From a checkpoint of a small self-supervised image encoder.
Model: 1.99M parameters, 32-pixel images, arch convmixer, norm groupnorm, activation leaky_relu, patch size 4, depths [12], widths [256].
Rows from block 8 of a small self-supervised image encoder, named by matrix and row number. Each number is 128 + 32 x the weight over its row's rms, rounded and kept within 0 to 255. All counts start at 0.
Before each channel's rows are labels from the 100 images, of 14848, where the channel reaches its highest value: "top examples" is what is common among them. Only what is clearly more common there than usual is listed. The data: cartoon faces. In brackets: how many of the 100.
# pw: pointwise conv (model.blocks.8.pw.weight, 256x256x1x1, standardized in use), inputs 0-85

top examples: blue face (57); beard (56); teal face (43)
pw.85 [128 128 192 128  56  78 128 128 128 128 128 130 128 121 166  73 128  82 128 128 128 182 255 128 128 128 128  17 236 128 128 128 181 128  64 157 128 192 128 128 128 140 128 128 128 160 253 128 153 198 128 136 128  75 128 128 128 192 205 191 128 128 128 120 128 128 128 128 128 128 128 128 128 107 128 128 128 147 128 121 128 128 128 128 128 128]

top examples: green face (64); beard (48)
pw.213 [128 132 128  89 128 114 128  28 128 160 128 118 128 160 128 128 244 163 128 137 152 128 177 128 120 128 133 128  98 125  17 147 104 152 128 131 128 126 202 137 109 164 108 160  20  96 147 128 128 167  81 184 149 162 128 128 113 128  75 108 190 128 119 110 128 119 104 128 115 157 128 143 100 128 128  79 128 170 103 163 117 148 128 128 128 128]

top examples: teal face (62)
pw.19 [128 115 100 128 164 128 169 120 128 121  36 128  41 128 128 134 128 141 128  46 150 128 128 135 128 128 132  62 132 120 128 128 108 115 128 128 179  71 112  98 159  92 144 161 128  95 108  20  92 228 128 128 128 124 128 213 212 201  94 128 135 128 128 177 128 128  40 128  89 101  85 128 128 102 124 130 109 147  83 128 139 128 128 128 182  93]

top examples: beard (81); blue face (74)
pw.159 [ 54 128 143 181  71  75 128 128 107 128 116  62 197 134 128 128 201 203 131 128 128 128 251 162  94 128 128 114 128 128 220 128 102 128 246 128 126 128 192 128 128 148 128 183 128 148 128 128 128 128 128 147 128  12 128 128 128 244 124 128 128 128 109 164 127 128  69 128 165 128 128  63 128 152 110 128 128 128  93 128 128 128 140 128 133 169]

top examples: beard (57); blue face (55); orange hair (37)
pw.84 [ 49 166 109 128  98  69 128 128 128  98 128 128 128 128 128  68 128 128 128 128 128 135 166 128 128 155 165 115 164 128 128 128 198 149 126 128 112 128 128 128 128 164 150 128  67 162 128 138 128 128 201 190 191 137 185 161  38 128 129 128 128 128 123 128 128 128 131 128 128 128 128 128 128 128  98  85 128 128 190  86 128 128 128 128 128 149]

top examples: teal face (100); beard (74)
pw.252 [128 128 109 128  90   4 128 128 131  79 128 128 155 128 128 128 113 210 128 128 163 126 241 128 128 128  95 128 116 128 175 128 128  49 168 128 128 128 141 103 128 128 128 128 128 128 128 128 128 162 128 159 133 128 115 190 128 197 128 128 128 150 108  77 103 130  21 112  94 128 128 125  42 128 128  68 128 128 146 128 141 128 128 128 255 128]

top examples: green face (100); beard (80)
pw.197 [  0 128 149 128  72 128 178 128 120 145 128 128 128 128 166 136 128 128 128 128 185  53  79 128 142 128 128 236 157 128 128 135 150 128 255 128 128 183 220 128 128  78 128 128 128 128 128 128 128 128 179 128 144 128 128 176  83 154 128  97 138 128 139 128 128 145 128 128 128 128 128 107 128  71 111  82  88 128  94 128 119 128 128 106 128 128]

top examples: teal face (73); beard (65)
pw.90 [ 93 128 161 159  95 128 128  78  75  78 128 208 128 128 128 128 128 151 128 128 144 128 172 128 129 207 128 172  95 128 128 128 128 196 128 128 128 131 128 156  63 129  85  51 138 128 217 135 128 116 151 143 128 128 128 128  57 128 108 128 128 128  85 122 128 123 128 128 128 128 128  79  38 128 101 107 128 152 128  66 128 115 144 129 128 132]

top examples: green face (85); beard (45)
pw.251 [105 156  96 135 128 115 119 116 113 128 128 128 128 128 128 221 128 148 183 206 128 151 193 128 194 128 133 141 128 136 208 104 152 128  69  63 102 128 128 128 141 128 156 128  64 128 161  62 128 150 128 128 128 109 158 203 159 167 145 135 215 122 216  64 168 128  88  90 106 128 128 172 128 172 130 128 128  92 128 140 128 123 128 192  97 128]

top examples: purple hair (55); blue hair (31)
pw.133 [ 72 128 128 109 128 128 192 128 126 128 128 128  22 128 123  36  68 124 143 128  77 128  93 128 128 128 128 128  78 128 128 128 128 128  79 128 128 128 128 128 140  56  86 128 128 128 128 128 128  80 127 114  99 207 128  92  57 128 128 122 128  94 163 128 128 128 185 128 128 128 128 128  87 115 144 132 142 156 115  81 128  83 128 128 128 108]

top examples: purple hair (71)
pw.20 [128 128  97 128 229 128 128 154 129 169 128 128 212 128 128 128 118 128 111  93 128 128 128 128 128 128 123  94 128 128 128  55 210 107 128 128 128 109 128 127  57 139 128  53 128 171 128 145 128 165 128 128 128 157 134 128 140 128 128 161 128 128 128 128 166 164 209 128  79 128  84  61 128 114 128 149 128 118 128  75 128  63  70 128 109 180]

top examples: purple hair (88)
pw.219 [128 128 128 128 128  99 128  89  87 128 128 175 114  39 128 128 118 128  67  65 128 128  93  79 128 128 128 128 155 132  59 128 112 128 115 161  58  70  60 128  63 117 110 128 156 150 128 128 128 128 128 127 132 180 128 149 128 128 153 140 128 135 128 112 128  78 141 128 156 128 128 132  57 128  57 102 113 151 121 128 128 128 125 204 128 119]

top examples: beard (41); orange face (39)
pw.38 [128 128 189 128 118 128 128  52 159 128  19  58 105 155 154  84 128  87 128 128  70 128 128 150 143  97 149 128 128 126 128 150 128 183 128 128 128 128 179 151  95 169  57 169 128 135 158 115 128 104 116 128  98 128 144 191 179 184 128 128 128 139 128 128  27 128 128  56 183  76 115  66 128 145 128 128 128  98  52  97 128 128 139 128 128 128]

top examples: black hair (94); curly hair (32)
pw.137 [ 72 128  66  90 154 128  89 128  35  55 114 111 196 128  81 187 197 128 159 114 128 128 128 128 102 128 196 128  95  66 113  38 178 128  84 128 125  92 128 176 128 156 128  98  97 128 128 128 128 162 129 151 138 128 128 128 111 128  33 173 128 125 135 128 128 128 128 128 128 128 128  93  95 128 165 128 128 104 100  92 128  87 187 128 128 154]

top examples: beard (66); face colour: green (39); blue hair (36); purple hair (28)
pw.47 [129 128 128  78 128 145 128 182  74 128 128 128 128 104 128 147 128 128 128 160 128 128 128 164 135 197 184 128 239 128 128 175 128 128 128 161 120 206 128 128  82 151 169 124 128 208  98 128 109 147  85 139 128 128 128 114 128 128 144 128 128 114 128  25 128  51 128 145 148 128  50 134 128 122 123 128 128  79 100 133 187 128 183 229  84 179]

top examples: green face (33)
pw.214 [128 112 128 128 128 157 128 128 124 128 169 128 128 153 128 128 191 128 187 210 200 128  75 128 128 226  99 116 147 128 220 128  93 128 148 128 122  78 128  98  93 128 128 106  70 122 183 126 128 128  62 128 128 128 128  92 166 128 128  94 173 128 117 128 154 141 128 132 117 128 149 116 126 128 174 128 137 137 128 128 138  86 128 128  90 128]

top examples: beard (92); teal face (73)
pw.244 [128 121 146 128 100 128 128 128 116 142 128 128 128 128 196 128 128 177 128 128 128 128 128 128 128 128 138 193 128 100 128 128 128 128 157 128 128 128 167 128 128 128 128 139 128 169 166 164 128 128 128 133 128 128 141 207 128 170 128 134 128 128 108 128 128 145 128 128 159  98 207 128  97 128 128 128 128 128 128 128 178  69 128 145 128 128]

top examples: blue face (63); beard (44)
pw.179 [128 128 111 121 128  93 128 128 128 128 128 128 122 128 132  91 128 128 128  23 128 128 128 117 128 159 128 128  86 230 180 128 128 152 128 128 111 128 134 128 139 128 152  99 110 128 215 128 128 128 128 128  67 128 175 177 126 227 128  95 104 200 128 128 128 132  65 120 128 131 162  88 128 128 128 128 140 165  24 136 128 128 128 153 128 128]

top examples: red hair (49); brown hair (33)
pw.69 [128 128 128 128 128 128 144 128 128 128 128 128 122 105 128 171 167 128 128 128 108  78 128 156 128 128  90 128 124 128 128 128 125 128  89 128 193 128 128 166 128 128  61 128 166 128 148 128 128 128 106 128  35 128 128 128  89 128 163 128 128 168 128 136 128 128  95  94 160 128 128 128 128 128 128 128 168 128 132 109 154  94 128 128 158  71]

top examples: grey face (46)
pw.116 [128 144 128 128 129  93 166 178 157 101  93  46 163 128 128 128 108  98 149  77  81 137 128 128 113 128 181 158 128 160 162 126 128 128 119 128 107 128 128 128 128 128  60 128 128 128 120 128  44  16 128  26  83  82 128  39  21  90  86 128 128 184 122 128 128 128 128 128 128 128 128 128 128 128 145 128 128 128 103  86 128 128 101 239 159 128]

top examples: green face (74); beard (57)
pw.119 [ 98 128 128 143  85 128 128 103 128  86 128 160 128 128 173 128 255 128 192 177 185  69 103 128 123 110 157 164 128 128 128 128 233 128 136 197 186 109 128 128 128 128 119 128 128 128  90 128 128 128 115 128 144 106 117  57 128 128 128 128 163 128  92 128 119 101 128 128 128 118 128 128 128 128 161  87 119 128 128 128 151 128 128 201 117 151]

top examples: grey face (68); bald (27)
pw.201 [ 91  54 128  75 128 128  80  90 124 115 120 116 114 128 106 128  69 128 128  80 128 128 128 128 107 132 120 128  93  81 130 133 128 128 128 112 137  83 128 128 106 128 128 117 128 128 128 128 203 128 128 128 128 128 128 146 113 128 147 128 128 222 102 118 128 146  58 128 128  88 187 128 128 128 178 128 209 133 118 115 128 128 128 128 128 103]

top examples: beard (49); blue face (37); brown hair (30)
pw.204 [128  40 128 121 128 128 184 128 128 128 128 112 128 151 148 128 128 113 153 128 128 117 128 128 164  96 128 128 128  99 128  90 117 128 108 173 128 115 128 131 212 128  91 114 128 128 135 128 128 128 150 128 128 128 110 128 193 255 128 128 128 108  58 128 128 128 130 128 146 128   0 132 128 128 128 137 128  68  29  75  99 122 128 128 155 128]

top examples: beard (41)
pw.240 [128 128 128 128 128 128 128 128 136 128 110 161 128 143 128 231 128 128 177 128 131 161 128 128 189 128 128 128 128 133 173 128 125 128 151 128 142 113 128  66 164 132 210 211 128 208 128 128  79 128 108 133 141 111 128 118  82 128 128  95 138 128 176 128 128 128 147 193 149 113 128 128 128 128 128 162 128 142 128 128 128 101 128 128 128 129]

top examples: blue face (37)
pw.10 [128 128 117 159 128 128 160 142 128 128 234 117 144 160  87 115 128 128  84 128 154  90 159 128 128 128  92 128  70 128 128 118 128 128 128 151 141 153 128 128 113 139 128 113 128 114 128  79  88 128 128 128 128 128 128 102 107 135 128  46 237 158  79 128  16 228 128 100  47 168 166 155 128  80 128 128 128 127 225 120 125 128  60 128  93 128]

top examples: blue face (46); teal face (32)
pw.40 [128  56 140 124  67 138 128 153 128 128 128 128 128 134 128 161 111  75 142 128 128 106 109 177 128 128 159 128 128 128 128 128 128 176 160 128  25 128  85 128 103  94 128 128  35 212 108  58 128 128  32 148 128 128 145 128 128 149  84  37 162 179 116 120 128 128 128 184 151 166  76  90  89 204 128 128 128 128 128  95 131  90 128 191 128 131]

top examples: red hair (92); grey face (38)
pw.205 [ 95  20  71 171 128 128 128  96 155 169 115 128 171 128 184  43 173 128 112 128 122  86 128 128 128 128 128 128 143 128 128 128 128 211 128 128 155 119 179 128 162 128 128 102 128 128  75 128 128  67 128 128 128 128 128  89 137  72 128 128 120 190 128 102 160 128  66 144 116 128 128 128  99 117 126 128 128 128 128 128 172 128 190  65 128 128]

top examples: teal face (82); beard (43)
pw.42 [128  93 172 168 128 107 128  98  99 116 128 147 163 128 146 202 145 128 128 128 128 194 108 128 128 104 181 166 152  86 128 128 128 182 128 128 128 128 125 128 148 102 145 177 128 148  76 128 128 128 189 128 117 108 128  16 126 128 189 128  46 128 121 117  90  96 178 128 128 128 128 134  65 128 116 128 128 128 117 128 128 146 152  92 195  68]

top examples: black hair (71); teal face (43); blue face (36)
pw.25 [128 128  97 182 128 116  22  90  90 128 168 128 174 128 250 219 128 128  92 128  23 128 128 128 190 128 112 159 128 128  61  92 128 167  97  35 109 128  35 101 128 128 128 120 128 128 220 128 145 107  70 128 128  45  25 160 191 203  99 160 128 128 128 142  95 128 128 128 128 128 128 252  73 147 128  90 101 128 128 128 128 128 191 128 128 128]

top examples: red hair (64); green face (39)
pw.35 [ 97 188 178 142 128 192  73  82 128 128 128  51 128 128 128 128 128 104 128 128 128 128 128 176 128  98 116 128 128 127 128 128 103 128 111 128 128 170  98 128  59 128 128 128  96 177 128 128  89 128 197 128 128  92 160 128 128 128 199 128 128 128 128 137 128 105 128  94 172 134 128 117 135 133 128 172 112  85 177  83 128 160 128 218 102 128]

top examples: red hair (79); green face (37)
pw.1 [128 146 134 128 128  79 134 128 128 215  88 107 128 128 220 128 128 128 128 128 128  95 128 128 128 115 128 128 128  94  92  71 191 188  97 128  77 128  86 128  72 153  37 128 126 159  88 128 128  69 128 183 128 128  68 115 128  89 169 128 128  87 128  90  43 128  74 198 128 128 127 121 128  85 128 128 130 128 128 128 120 128 185 128 128 128]